From a checkpoint of a small masked spectrogram model.
Data: trained on telephone keypad tones over noise or synthetic speech, 51.8 epochs.
Rows from block 8 of the encoder, named by matrix and row number. Rows with one number belong to one neuron. Each number is 500 + 50 x the weight over its row's rms, rounded and kept within 0 to 999. All counts start at 0. Numbers have three digits each. After the name is the row's rms in percent of the matrix's.
# fc1: MLP up (encoder.blocks.8.mlp.fc1.weight, 640x160), inputs 80-159
# fc2: MLP down (encoder.blocks.8.mlp.fc2.weight, 160x640, transposed), outputs 80-159
fc1.491 109:529511534541531435572490424504476475444451511509458470449558405475527456532431417481554513487578462534437394552476500536468509498470555466456600516497455505580542451611464471550590503458525483486388453480457449471515488593502520564462521459
fc2.491 146:428489522431485497577483562557566474491497437522451500538478510510395532388492503538574503549458415584536531578559544556506444514514542598518559262526406595532409455509502553498489494542438484484479474487493511564602509464514445461495391513
fc1.492 112:467483547460513527460476469473462524569583482476528488525495549432513546524441550429504501472491518494523477544483455519530443512436457473452516519483480484547524444455398505522563490488521479567479484464493451497498511534370468613505594436
fc2.492 092:541592499537452549490475480423494473483491516410504466535510505445414554441435476595594482491408537393492570503474424441463521472432517555496429513456563440490493580521448581545377462510527490539520498534541461539511502370555475568443446472
fc1.493 102:490538537478476507441574481516507520496501495510343530598539430517507497502417486460538476478512438495422434407537574464465468468657558531505536486541420493433538457558628518507544416402492509490474479469484539511512443548418560520522528518
fc2.493 094:413496573502545510389474531490495509479505511515477533485444508505738451507480485543465474540556497474512470446515595501544560493594486446505482714468553463443513469460548374412515477532517508491586480514591481425512503441466557517515580531
fc1.494 095:507469528459462529548556436521467569462573570507517526543494445441521467611418481420487491420529435528473436447468552477490521445513454523456493554517567515552515441554500473440532476499507544517462547489524492525473505479400543559543568459
fc2.494 108:496467537477485477536486492542490529530496465462467475466484452579465503491597514526505510568428526559548606533537454514520381502456509557431489454556426504536438538475385628507500505534542491387452588472527518547546485503560536465513443524
fc1.495 088:539408565519557557453593466468488546548524592489519537531470401580529480563528459452462493473581490448538358488483532505507460482500556449446544534499536499535557483469579485397515481413594494525498541462491614526492523447410510494524551456
fc2.495 081:539524580528520502480512502544490482486504497624439483496459499508786489513500498452527501551556472478550498499503499513463444501493483484487541715493511474499487516487519482500457541507502501530550538559556535443526506533541550480458472517
fc1.496 104:569517490569430415589492473480531446411497508548490492452548465482545462594491495520440527525625521644457511519482597400489502513598577449439517534514480485411476516462518533516474481456549472423506476475523458391473552496473592445484537537
fc2.496 094:415453492475497424549572555570585523529490458497549526511454442520497526463536593513446510486556568546447470520591451478441551501525468628441515459521564541518473457553401546483475467540429508419420555521543540513510390536482558548526448503
fc1.497 113:577510530526491422429565470497525469461502409537506504482508381547534496476526556404586532495487450558505498453534362534434520545470461471423521529461519476473433456595529487558515479489537500487463517474537531453496488511483484568436475584
fc2.497 100:540508449501497515605488486466541505528472424579385485483524482517694553509535563515560512415554484553527555554451493527563474528478461486373585557535504476498452508517465501609445449468496473506532493483531504467543458599541525515458362492
fc1.498 077:487472477524469453495527481413561512514512414589548541520560490518522495572499499486407454474561595554507403448420486496452512449585482420476581517545461422509575480387548452482549516442536559445507456420483427450482464542436542526486570434
fc2.498 083:487489492511501484507507500491504520528494450510470488462531517489834525535537493494481495509527538521515457491496500499513500491523509486485498784498441475499528497448544510544523506469521501521496516473452468472464471491508519496490490456
fc1.499 077:526450514465423470488463532477469499468576453588410545510471497482514511489491548455585480461574549526483535435505536440543603477544423470507545492431460486433500436561504476528522402458520531574554464470425509439535502621502493518564391550
fc2.499 106:591520546512483519474483494501547517490535503521447501530544515495783500548451462461603494506540461419532503495499557497478459489507525463449518725460452502420526506524552500500509477491537502521538513481497513453504458522524531505450431490
fc1.500 092:457497477463456495484527543468578513601637391469497516626511518392531588539476498481530492438466602508470357457505500433424501502548496523475525518422481425441564499439564493531486463465469482525516424425446461514514422489505465519505583438
fc2.500 101:466489479538510506509519486467495486520492443484487454488509499494816513518537500493504505506490525512506490445482497504484522493503495487483469799526503482519531519463504483548513516495498487550531485481480432478432480491486524511494523465
fc1.501 107:516501532507462544464440521440500480474606508553352465534547479452527582575496521483500543566516560471527505446505609456575505516588617500454528549461451451406467516581513469522538449487492435592434477498446555448426515508605502504382442442
fc2.501 107:565568512527480546413504472521465486486510527515441516481496551444686506532502480506557506478559575439500517438534607502570466503459494503514471662571471503427474578562494471495511474521505508653580531563519519450501585499497535453504437555
fc1.502 083:550581444522459497568559411489466471422532434391521504528538514479526498534529483512505472424478583507523467423456576456554631439550515429466468546494566483474531497531476469563516483534467570568625499471478449505483507456449480503625459531
fc2.502 133:553457562481501486417443544558549483520508506560505508568383475613438494473478487458537507551522508489515531512534472524392366497462484577521545424501500495461524525524507512470450524539466505478479561538583646507595458560574492488465417477
fc1.503 114:561369410515468470540526482472421451539525420572531587415472438473532575518518605533515492557518557496427489545501496413521448500441531449481524515483398505494482456370485553576576432489602507552447549509454428455408458533531455452478475496
fc2.503 082:510508404533442514502560548491565564448497481494428495470545552475595543487567519546452526531480557600467565438524507449633433521550404508514539581596498462439473500503547503544466456472515490508517546497565503486488466536595530441499616494
fc1.504 120:489498512499489541575504510548449469606574506474371547499544436499516537623501525418501525501663495509451468499495568468493439557504505453439579527436466478524483412537438468589606363456522503478516513492436460487547475516499580548555429532
fc2.504 108:430530594520497469490553551482553454516452570468581547564486486613515468450431453462448483449480449441502442505499542496456503476546583445496481561418567503542581465567453479498498477539450515420560544458488582587494444407379421512495488419
fc1.505 081:458448530513463495521508511448525539573518452500437489501523562424504495596554562494502453509492614477463456429467581452553572420584517448458559538517570407451571454428472460523510457474524547537606471441423459445410408540512571504463528400
fc2.505 103:514485506545480521448495464480539503546507446534465515450508520450833491564531532484500499481549553498530440513494562487570515504548498502449566750527477477472529528466534525531505465468481500550552480487493480459492445513497548480481515466
fc1.506 109:572526485513461498514546364443490547500477520555450518493507504549539505569483546446483456383512607515437424401434558455494484415561403478464524548579428453559502442495494437466514435447519590528494476478495479469485522568480561586516548456
fc2.506 102:606484522520521491487511462483512497491498467534514481484489467566793515516518551445526501515544514459542515469497487513486491488514454435438524761494509490458520473490509454476542527512502500533514514510506471478491450541524550508501478483
fc1.507 095:546514415465468504571547520476557490503509442456408449520486517599522612578567577459528507484543545475478561423500632493488495488634506496464550504507493529416500473537537519564510459479451493455552515532533643520469469533524578449522443513
fc2.507 103:518601587545491506413398460530524474477470535546484502517481500531663515503419472519517489556508525408445474455524584450538416473471529485471526603458571489415542552542454421444519497545490518532532541524605541428463518498493564475443522474
fc1.508 089:528475509534406482446481468442568540525567438502484544625519514497536501530445466432546516481549538423565394358464526456471519494514465505502507534434458488436537476506531459480531426474494496582515485389483481478517459517489560514497470454
fc2.508 101:497463493510508519457508484486488515525532483504461484474515473501845498537525479494536507515541495497483462482484539484495473498540480493452473766517463454475564521495526497534558491500511492537523493431468503458446464514489527499488528452
fc1.509 103:541416561558488487527542515509504541505582479464498498463584437484518423462467441472632546447489523488524351520485450449420534534517535485504542520438500446484663430509523557510485505469515466544501469450384488510490398564491473513455500424
fc2.509 097:503487481477518577528534541542492452516535506455551507543463409581542511425464438497604480468434490397457578539519479497498402472457498504583504518526510538517430567561537518386447525522465515640563479553498629548561616463459444476503455551
fc1.510 086:516422423501534474542553480484542508516470443472395461475551493594541520594636543443402526429490449465471478444514494506491495503574416435396518547587520474619515526447530411574498521431529520518518535473526451531415467491553531461517556472
fc2.510 103:614570556542485531474450445545596436477523513518450475560516479454608493478430549456567507548492531383515478527530586502514365501479649493477543586464479513448580545490528463531529526491548476525513555499539461537503446504546490453463393451
fc1.511 091:490474543548463443475462542458473555520463482500472571490449553529506491508441479534557529557471462409436417545486453451493522543456500494481628488543433530464465539594538497473500476468497456564420527459450467381512410551498617527453590439
fc2.511 108:436456494473524478585474508471410574480456513465584477457529527532525531412546525545432507477430460546520536522462429508458529511494444453524447526539553497598504441473420470469536600505404495455481479483435431526490513477484509557572604505
fc1.512 093:499481439449494555447469554494529612498563497530579497547572482482489510503366450512535461448470522467539482474460565511489473445555507485500474501419517480431491515523577479457522522480522517450519538508592485442455497485415464526477550462
fc2.512 090:499519462455471503587505516541501448445503497478580516476494424519570497440469531564545517553479501469466656563541427490447452522419539542557495521498502518473419510507461569418451518475509486424439507540510495558593501448486483416480415580
fc1.513 092:486491406509527485636629465437559542458484506498542505535526535500531553468480442518506459378454543543493478503380455504493546450490477472422464516497614458529660492465511552496479547473462557461452504458533494575393447488442468499600491456
fc2.513 105:532557574457518507414445574534538498472520519591401546519484519541501453472463516524503497574554503482532553530548559496567377517506487531527574421497474510464433515504536457467422462515467502508536499604605593457570538496546490435437452566
fc1.514 365:526467484508449495496511487374488566529532500548472512463551563515577529496472558454527586405539490453499465507321523467412466557546506370392576580494472471518533408468483473547523475409513365500487452470446458479498487523503496613464516448
fc2.514 092:490494487506513481481477494437491501517479515458513522471514494487192503516507511534488514491500529485479488516488512493471506519526485531495494199484495483467488523508481486516496462488511479493526487496524488516495496534497509547502475507
fc1.515 112:520533470504425541465512393437520504485476467575430508527508498499546435571488583486475515433537584538491458404435518441512531451618457477495530538515462438535505459437457427537527437449534531525520479469532485449496536602406543575474508470
fc2.515 093:524481556483505490485530505505538487496534405528533459516478473566797525523522523450519506526521507555530491512501486512486474493479482453450545770552518493465515477458517474501510531546481498494525521482519471477480456547498538478489481494
fc1.516 078:464404492469474555505585487432533568639564496491461485536503540453513491546535571453574493461487552461481380480472498488465601494579450537468565525455538462494596427452565502455488502458485476584513446400407524536520383520474553519471521428
fc2.516 108:519519504530498512443482460459515540523509490546446497461533532467828506557475508475535493498559510462550461482487538472519518497530479443453529787464462466494527493449542468514503511492521504552517468470500457435474483500483532518469499481
fc1.517 081:580500511521444526431492479448551560485510535568456528506534515499553446611418533489528518498558558418505436411477565428545553480553410451456552563503446467529518487515546388454552433455594502565509508437478428375431496539480552551452535429
fc2.517 117:578509589527498517437510494506535512512535486561424500529511524525741480512481489461632502530546467472536469502489532521487444499505468482433532719470460496453552506515523481494499505527500494574559526468547531441518442522505543491464463457
fc1.518 110:592453474512514532492472404457491617474461485474539445532561543488551494538457557459491537443578586479503391478477515461504511531468548460490522560441497471478566509484496405542507490522571469573516501503539433481390557504463462630484478498
fc2.518 083:465433555476597478489580432537488524576441465523428508532520550487602448440551534432547495494495438530615482481490515609499529510508479522499515543500448509692525432474462473512466489563485502593553450401448537560535585470515366559513459507
fc1.519 088:529442451464452540577478466439429534504579438511558482511442406409503519479495638547473493533497543535499522524441486434484545497536508515349471531366550470444537436309493556538494531513513485466478486479527487526441381481487517508513470516
fc2.519 069:429541550544509492474533521493471573396523560427396496441605531460536451533545424543491498519537504499521563484486515482556473507536463528566525595589429530523427513571587538464475487481525491478482436514462462527500563485569549481500677581
fc1.520 105:500560548506507417500491471476451535488508517517428484498567467563507505491509439492499527455507585554407515393501500473474537551566480455459584508511535417466557343536538440488463430455500494495488428403409442500530504617532550536534566538
fc2.520 074:438498515436570517519549592541466457520578483521440517540529526490573535462601457541500500564485393520413533467470554509528471498520469438446483517414475514494504535557449490545514527508424494478485534489492539494475502457522530558466481403
fc1.521 114:477558499532480511495504544497581643483444578536468452496626584514515532593430429489521566530581462523510494497475420541487485588538461448535520544540491411532501454509583438484517495506538422463448534386559418394494502524477507504442642393
fc2.521 115:484442506448482463604532529531452341474541392454489502500474450570562532433569538548445511549433490497454631505480490518491464504491499560392432491494527550455475521505434581577489481487494493424495538551437583593526481429576509461513403560
fc1.522 088:518453461570424485464494485429537561485550524602516528475523530504549408567436542487505497465522628541496357371479609414521473470561460448456507551527467460502546516459495425478541479484566554565533514446526420432426435521462515485443564398
fc2.522 095:559519543537499518480504464480501490487499461533469503500523507507800486496501504465534491496560537471539487501475548515548453492526511455437504787454494501472544526456495502528512494494520504575553508496514470520470490460512521500496485459
fc1.523 085:532455433577442534516538480447586545538529510554487533471551479500534448495444538467575467454517488500539341451419588444491496472530546472421509549448452438495561499417529462560508474491541545550545519449509384484492366464479480500461476387
fc2.523 088:598547511529480536494524462518526503530507468508451492489632513458739520553505535451591499537582499444527491479483541511499470488533536451450513712468427487480530485489539495573538496499547504541520541494498436492459436486532518503479413456
fc1.524 117:510474428502382482408441437502530463471498488443496485566448402526509532477466501523518608532521555470533437528499531448414435578572634515442500497516413530428574444455477584524608467500452420506493481462483482499532411505500582518536523479
fc2.524 087:500509406463524531542550507528509461505521482591561538454496586431602463533609521474504468403514467544413467499501478530410605479495412457530500531479516533613441555493532404543386532463504538595490469574587461512507557429494442563518496547
fc1.525 097:526516432482450524423568497469654446455519461554390525533427451468512539524535538481467487552591466615470523464497555504543511501530487481448541497528449494485466504495538451511485475464542518548386470444587510493538459503492507385493433508
fc2.525 087:552496471549517494597468448493502548544431523455612457470561499532739500507511501484503492427371525465500484571503413504454492498434505485530519630501555526528497531461425550485492560495496494495530521523467486532498500518495518527500573497
fc1.526 095:456480549525522499559580534491394505579537409512386515569498413564530500476538451469533478458509565512509438477457409468462422500556511466450609530502460498527468467538482525577500435435462509534523471473372568544558445464495546527543475454
fc2.526 118:410456500494563484551571501558465473514450547400593512548482437512429482488479488523350489433453482516485450564545446531490589495512563547508487371483546569598468455529439551472506530541463502441478549523442571577511486411419465523567536524
fc1.527 072:506497465520409450481510426437534478475532373564537490563523490450559553593442504488440495476586587498529410373431533405486533451589502472497526545504434419431524479427544442528547441441538524505496484421463495407482495573441527496474548479
fc2.527 106:472480485518502479481489491474485490519503441507512483476477518488835502513509483505468496497515535512510414494502516489539547497505510460486504791501502472488559519443526494526531512487518500540528490457471474449460483464475531477500541471
fc1.528 072:596419477509429488540572427472486539521550475585477553451540480535513492556446560458611553493584549484525461479480529383533526539528442385448575521493432471541560433540513462499553482464547480562464469423447450493475436537483526537524436510
fc2.528 097:590524515527460533455498472492564486510534491538424497521498509503789492522472507459607501536519467441532494480481541500517459496490496484438515728475438493454528506500518496495505484502514500559540527470531500467510453536513522488465385461
fc1.529 111:499476513497372448553459542500535460527459493592521536512579516512543512529439444476520554514598427453464448537463513411501501540495533512567606523365441523498487475563595530515490411456501482509439483447457577462523502476479493510471440484
fc2.529 094:453439401505554474546569526536441524462470527438610485413520445633616512481508445508421508465474484534435503530494443515427516492519436449574453549497476524561494452508625481527548567538515508467449512501483550488452536583433474452539638538
fc1.530 097:540562518557435480520442422475468520506469523540436524502534508449517477589401547435583502532540510418458515421510603455527562487532526489498569520445391491472487482523610448566527430494562494522495535443498458405514466580510494524429418489
fc2.530 107:632478559512475516442507454515539513517524493554444496561485497513715501521438487444634511510515460461558487508507493514461424508507497531428527707468462497413536517498499513490523492541503487534488559488508547487517434575532493478461420476
fc1.531 115:535544565493495547440520449544482529533499591503534533619448521481512462595419487420382478460494498396466474457531562523509519474476495484511432517588471513449495515397556500461499468543520548514537552489433554411503513546422378485543549506
fc2.531 088:479526409483493482623453508472506480452511500525407503456528448467377517442561564537659498515509436587555573546485427484462436499489494515443511406433540485598496452492389510550501551487498499489486433512534376565503486499570530499480393502
fc1.532 076:459501381531537437497538498559557455495451609502483521532583543447435495533546452524412460469491478457500505533539484537490452501504545520426538418560582580609545523540425560504423522494464553419515475522560445549478529439603464518514564572
fc2.532 044:492498496494475492527494487487491516481509489529494497499517493501121499525510507493511507488516498514513472494483509480482492502513489506505511236491508479500515493485513485513522504486519494506506481473514484498482491499485513511490517474
fc1.533 111:460545500468512483483482544476536523494514468563476592576484509506519558413518558415583483489499537490432525415512504579502511495456440449553502520579427569474514446525553439512538501503420511513498436468487517503588462584399600555569465574
fc2.533 092:562549631471464523434470496538469430497509568566470501593501478465629410520376450470544511583492453471531539524526578480541423515509579477474510623523545494496575515522463473472459467567474506532516512447484511447536517470458460501485462526
fc1.534 114:471511551449503467566453551518428524645513505511419535524477532568503525549531507390503495455499500528471485546504518517490469526542452419439515514443454491553504418543364462545527410493461493458590510453410460491614450469510592574557455476
fc2.534 088:537572581552519484485524523429536484513437604439565502523521520599372518451460462476471492480481414439461510468434533506507560474510553439463507501443594459523565509568457554502466486516489512425540532444538535588420499413452443495459463391
fc1.535 071:608501529530473506464512429434550519487497511559408520491489476508542523613493562476560547503579549493456444432462528443526483520565510445500588536512423447414539438531593471448465404419600439573535485444495570436475505521463597472445532452
fc2.535 086:605501553522484514438488499497505471475530510578452501520451482498786485508480507459562500545533473438514503511488523502497493498559500493451549757489502502426504510509523497468494500509494495545531518516533553464522486553528523488493466501
fc1.536 109:495490522532480399571434461416433481450494451556544544430538484410533544478502570441497533572503414526477514503452487540448525554451511391411572512525446531506482388504497530552572504510550457440431394403458383427477501534538547549461484554
fc2.536 113:472508508501481479563502557504515441455483458463426539555571448491467435446513526487550517492473435510526531553561513508577542518608603544467542375505462569547513444585492593568508414505451473484523504461392525629545415468487439497537387483
fc1.537 075:515535414529429494503478438445547536546518409501478561525478507482530543534454533461552443436508588403519393459468574462492517434526491479440513535473381532574498498469432507551549477481515526581453477439507485474494410497501555525453431418
fc2.537 092:524504495512483501481521434488505485515541479517481505465535491477842516508479503485567505493497493472513444469497501477464474504499493472463457768467460495488557506450514492538539520492499497560492505468470488485474457478490500500474471481
fc1.538 123:504490444559434436469452494479508568495502514563580518531483492473539407531432542486482546483541560629510406422527465415434575466592535449478498556490516431518628449460486413494593504471555517523446484418525400434434484557413460531446544454
fc2.538 102:481510465495512483571501475489557545459521456473480496456571492554717479487553512501547486446511507598544508578470525540524449498474462487400505679544493532576519509450442509538527520541481508498472443430541431550479468477484499462548511522
fc1.539 092:528483409538431462553438476447528594494572448515544511537515483471534536587421565473516531462581568497516389461476503449442542483486477439388516523458444450474540454467495448545599523471613472498440470422512424426462389547503549524458499445
fc2.539 093:516488474472502501531522473488557514511512432486468495503514479550804512511488524481532506502513474550530441500514493506529447503501494498426497740485467520495533487474493502490544487517503488499467470440514457480484415473467538501494466496
fc1.540 100:450551514436498537485494532480507544528553452429352455561516512540486609549505467488559556511520479496443426465497550528528515520593570514429528495516441496407539443516507555473630459463508445478502467433435540504427365518459630487506517443
fc2.540 090:504496496485499544435474475523508533494497612495545480483428532544454584485471466517383517536465476443498449431448514492611579505458409505524416421445577488455543490513487459427513495543523475475515567542531617436502556445549452479529589509
fc1.541 107:534473410471487445505484453433462493496464410473510473487447524498509634474521549485536563511560530542504584416470567462465546543623467430484530517439450461460562407492475479575537538516502466529497449446547423462423482634520581514482439451
fc2.541 096:349510561479527407581539575484416491423444545412469521415570474470580446456528495502466495460526420527552513512510451515557631508564547444522508530471519541583453504558500580532504561454517509482551457555415450597477522437484512445546530562
fc1.542 094:522516456421420560600522490504457461574550431521447480593450594430498595550565594427510500405450491545491459468468463492411474488562404487444466490521472489478537487505469521558542471433496531480537547512439569520548522517522590664563501515
fc2.542 103:516552585484465498454485631490495504494507608512550516555342519527442519455406416452480471495484447549555515539505458528542553480491464502540494483467593505484448521565436560347429509567460513475555518483544611474575573450454503498517496507
fc1.543 096:537482493507514554585551469477533524466471403467420470580535492571509632446541488547490536549485472587523508482413433567476402541430392494486426498530474539486467521383520474548549513453512425458503439403506459512540476621490473524473562489
fc2.543 114:572549580485463554510485465544514456501523438429478480593537509520425511520477477504553504536437497423484575475479466525478484490405518573467466498491487540405525550581495572504467450470494481508480541511450552537537476489575481521487411504
fc1.544 106:580527392560493491515477455498500545433495573605521518414440535394529418435429581521598465486526565445535533546508510503445507467493501454531483518459476498571546487408444544473467572527502549590567415536566464466496565543429498454484503513
fc2.544 088:418489563451486455545521494532504469554440489425530500630472491551570536565486391474407501500469420553398440431482522513476505485459563539486488527463531515515576517641494498489504437471546498321452568454463560522509440457504480520514505452
fc1.545 090:565397426465521492473524547501467467497548461663507538496507527539526440465526557496523480514525407537527485409534500456454549474502402423472579507415483442577529483596529398513494518421528530455465494519525483484476557489510506605451485481
fc2.545 093:563518497470467568614541479479496508508511487475515490498576462419647529438495567543524491456540531522462624511502471482516469496411516490491457536544459532537420452551445522545456497591474508479428560486495452482528530592460495492499361518
fc1.546 097:495542614474479463524546500475482429466469445640466526486574488548516503523486426550538509498555502491495484424449581516477503493431439409513507512486456481483512416490514377466522476440568481479498472441434447441543580516450469504453464496
fc2.546 106:483488471529529478575428463443448529505453471390557462463566503490686527521529539494382469443438551541475452523494475494553584477474521503452526614525547487511501531533500532585507496492470515419472435523415448501443451510513540531525575504
fc1.547 103:569490509542483559467529466437532548489499564562433531540491460503560426516460568517506502513562577471484445460437514419556528483557459469435528564460553414464548488402548386473472469431585516586610463474540443434462492503458491486434503478
fc2.547 094:639531586537509538442475457503501458489487544599485497547476515470713483518433499476501499520579488496555468499497560517560502500533494460436521721477534461489553506489477405457505490535515495602564514503562500418492544496455507488494469473
fc1.548 099:504459441554566472364513565504519485487423468400470530507531429548545493488474417506482532519658516394516455514491552568542469591460580495523553532495425575489400518465577516544532485504600471496419434455589519445483497473463450453481488490
fc2.548 083:488450472456416544526514478504497560491593527493626487529468533473634475535465428480584522429478523615561547489492413391343494513483415487528430692485570412482558481494477498436431510534481491547539497498553461533496533495447514539511588498
fc1.549 099:433526538495494451383549442489566477527453411413473526593484466483535464508551480447507463494500629569503473448483447521500457475553582539572486539467556485459559550582555437612504463494492563493540496442526524558502468525507351456570459560
fc2.549 103:485506467508510478580456431467439526433463514587543513440487518508638471515550468507402497450484433601534462507430534510578572489480424406457496582538503493643493491418504525461503485458536500497499433458499432423479590411454583502513567503
fc1.550 095:519525518539493421591448457444471571485517538524548515536531525470521483503368558466442449611517465506479563483478499467463484473490516445406566525551602514531511453512482444431457549493471545382375379484530464471506571585454526546470554589
fc2.550 104:528493487445501480372562600535556382535478462446500523573357455520497502462507470462576503519515494460468487535574523564492477504560529542531483541490444485479506534529566539508456469554459513558613487474516569534557408519514407439480422477
fc1.551 096:580564535579407486519510468524486563468449543565517430505525492515525470547421375471488566412485490472468414403489524438472526520567440509498519542571483516523454530549545524455494412517516479499519527443510513415481551545439568462485588459
fc2.551 112:477544475462454493570533562573537491482442540448490489483598459541504490401505510515455501516444475539470627546544432481557451502535544577576512444509456552573425480544508620523484474505465514430434537493433476587550520523540450428538476533
fc1.552 097:470566615620472449482472490450487531486444525455449467477546522584524464489463477546608586492486436420484393485460511475472559568496568469539523509494510556515500471562503385461546513497545408518543467461447481401506481494488503494458544481
fc2.552 090:419514592478568498532528493467448487490452513390444441449518462511531559494627480501498510609500499502545602446481417577505534506457484508535422635581469515566427517551489579524499562555501477527497522526458475520502540429599528518474500507
fc1.553 096:458531434582529537483557438420479473537483493494522515426571508608513532492508476463463443562525494460460458394379572501559588429497524407544546512495494472589555433431554420511513528523505576542472462457476517483394467530397427455483468410
fc2.553 098:507500524485504483549486564547487511423526502463465528557473438497584494441446488533530480505499508532489608528531354490444442492514522573491484549525617521439492417519519549484458510529439522405460501591494516612550390592644468477524460583
fc1.554 084:610462497526464489484545423477480533510520510539445566457523467535525548583463550459589508446593493426422435438459566467494466487531493477481562525435404481455484454525534457549509408433566508550459543446537544493504426551522553513492498482
fc2.554 100:596507538523477531467492490511556489516542500550400513507510453508760484511467507457618500578524474440542522501509547501516446504526536501455543701478445506438515476478559522506508489518551498532516546462522513453520453562553525478459387481
fc1.555 100:480485570479490473500389529444435483453523511513475509527436471564535518455496476570510510564608380495522532530413538534514501452519578453467497540510484500488524398526416502506676444429604434462546449409424516401472479480540540508446465380
fc2.555 126:606539540465493574469489501520584509490530549588405523641522464472410529458453522462555518475561484474529536504518533525488412508544546535446517391553519500450528508554551471433476459503446481526480528494508561543544480550550474493514363500
fc1.556 085:473532428494470510417553434517547539593532386443443469488444504520497517640482602429506504476533573481459415414541569484479543485609466503502567505430435435450535478475585441511507462491525508536508478451496527458511396522497606500512530516
fc2.556 102:493557486535488523458490482447495500495503518506503484478484539459840494532477494514474493488538542471510505454469514497516555494515481466497474810485536453499523513457490470481492506478533503528537494491534421476472535474478529481517522473
fc1.557 100:544470464504422521523517494417553489480551517536495464495481407561544583502459551501580598485522489500462526453483543367478560575504523474499494535448579392438566434591552449461433493436473411543529472521510603501493469503484500476483404538
fc2.557 094:498517524453456485598456486539534434464457461432493474596469520431562470443553491539549508463406414585485556553524481510540491498496549628539512490535569497518501563596441562477415426511500480472604501517524537610569470390595471458519396527
fc1.558 081:515478395497425433589463497454516612503545412533527528554505501543530533537467547446504528484553575493497441412472496443442518496517451431419527541536467478500577441480507479512585504461556494473441495399471466439486404546483625520523510475
fc2.558 093:526509460496499494527537468503498504508512419459504491458531490514835496501513536478519507501501507512491500482523475487505483495497480485464465760474486509516518465487500517520534500497522497516461485464498434514479438468499516515495467502
fc1.559 095:541406435517463501522532443450517544517469487419564540555486391401528491536404539487614523454579524484495542528468459502419515543497556490473506538494525542454494479510528463561516490526507465641510518456562482488462371559399502525462467491
fc2.559 109:469486581496484481545547538549499423430523502494514533572482446578391517392524438534482500519459403462417557506486465493537495492467552521572491363528439566474441459585532591487464467501489515513479521486400644534566544559495440424522445536
fc1.560 108:504453525550465492497583494435573533506524470540445523608500573463514458477489471435500451373448449483452406409475505492512539442492501531483455525612526495429547500507540475432506454445503550507527516458476503492465487599469450497478571424
fc2.560 073:504514483490586492489485477540525546489533579508496564409439508555400434541524468451588480545439391518541461623558476496438428491453531502505512386430418541571505547498419533428487522579522513484445494505565540500501497482484479498479524479
fc1.561 102:460521540522450523427468552390502519491554507446498551541505513493517454470483479528527514431524525453553496482415463546519514511588467487560468523567465505497476438536443506535524453453525465523539447444482480476585426493442552608541540463
fc2.561 091:600555492538488490682460432502429479405485449430579489492506507453677499489490483573489512429418517531457531513514456468574488506383472452475537668521567524484531462543479499549525527481577489465399508483501471507466512572532493508459496493
fc1.562 100:455427417461511499539626500456512504551562407437451561554485457527519581461530447517517568446487450557423500461463480467481531593458452473385522509498515435474510487384516490548479465404466446540491475414488464563450368576489469478564452506
fc2.562 085:454465538431501496426542547512409509401549515452504528508478486550463544473508464525406488524475470459453529463465530472621620474592494496516553338547545533427455504603560514417499471481435529489468511580459668511463577502495517490560594549
fc1.563 093:488452507535518506479486420497564581598409528503558488441599516490527486529427512519477527375518599411512433570510589426447432550486548557494575521432485496485491502445498456549454434535501489500539581550555398537425468541447558518416493444
fc2.563 079:518576400547519487474532380505460428470449556466487517448472511403703478496464482529462492425389470463446500472483552505570557507532457538487442562491521535573487496457459488531471428534477502561506452543512505551522604381493430541562547567
fc1.564 090:498502540519422459633449459407497461491478466494576500472561553555531505548483469458404456499478486516476458499423565433542507477418513434479505542563580472479596532528511425465396488472494525481576412472454504498516513495472519527467552512
fc2.564 101:495481401482499521571493567519588492487446508502460490477563462568512517472583544537495490496496476487479584547534532500533409482543519589590572443504469532588432528560542519506442463461478507480563514557511575610571465458544483459555382518
fc1.565 102:451449483509402394558408535517501563502496407621561596477432585426528413503460589486454511504485504576566460458528441482513590545507404508467512491473526522506484446459437497519541508473546509457457571458548498488579374457519522501484482558
fc2.565 108:421505448513512453551485525489483536483468514454551482413470476423659508500604568514450498438464532552484473521538491492580595503528508496519480606531589461568478513456477532494512534488459511466560446513488436551438489468519483422533534476
fc1.566 077:400479494479447527442536544480604482501515494416477593566404532495509482432532470505605447445526434491482401476452507537418553441480442521564449500478426523558490581523567508499459497487397568513523461434520549522587406447442454490583486487
fc2.566 086:577573544474496499622424471531542492483455524489498526602554562401565511519457496473466490443511485495518525525513492556581457506425559522428550582497564532542442495605438484463429434479574495417479495526573460542561575440561472509491440552
fc1.567 098:523521477557496458630465446494540504417529507505470468586552485520555541629438525398458540600501455504480542505465520461546448533537549439431593566482549536509493505492561485554567496551544475427422543459550515467403481514509513427448522488
fc2.567 085:433547520521492417529420524522518469455489464492525552570429556443674434524490457488501482493594515589589516511487554526514543498444538508470482666466514517513512552555501507515430477468517529476538438490557489477541528461490505449538446541
fc1.568 100:512441498469479452557550488483512498573501475499552459484585494451507461560543516519444548364478641435530495509518436447446555514542475524435495541401575442486555460362438554507481447431530469498629549551461484551468542474511460533479455455
fc2.568 086:569464548535572490465493543509471528484515550505440503529558526585369494399491434487551510554438392408527530497551557486553385512534555456610517355543429528422498507549535521404536539499450472529551489473438571520544576591497544518514608519
fc1.569 094:513511492507446440568503486450461450538430507517489549468523466477521589533461505514491486536559496468442506462459603443547569501549477493480540502458471517501464430494568480527453408488505489494504505474519523485540542469512503525480412532
fc2.569 107:539495534521471544440484440516476485519521487485480485489456478435757521539425495485593490512543553435543456487515506501487483482464505509478504775465436467436519523478526528542547485516553504597525543502506514450503477506516507493434434464
fc1.570 107:545537531538493508491505493455520499489517452499509488568442513483497559433470459494588484483458467474436485416457458484567565509447502443475483513618629435382650486523441438485453473502500509634599501453463487489432521586530456452498458457
fc2.570 082:459456492450502484475562471559516437547485513467563496486528464517501440571505517455347498482434516523538427524533529518496464473555529521540506481490429581638500478437525530445595495489447520409453498491443553546525466445399494541550549499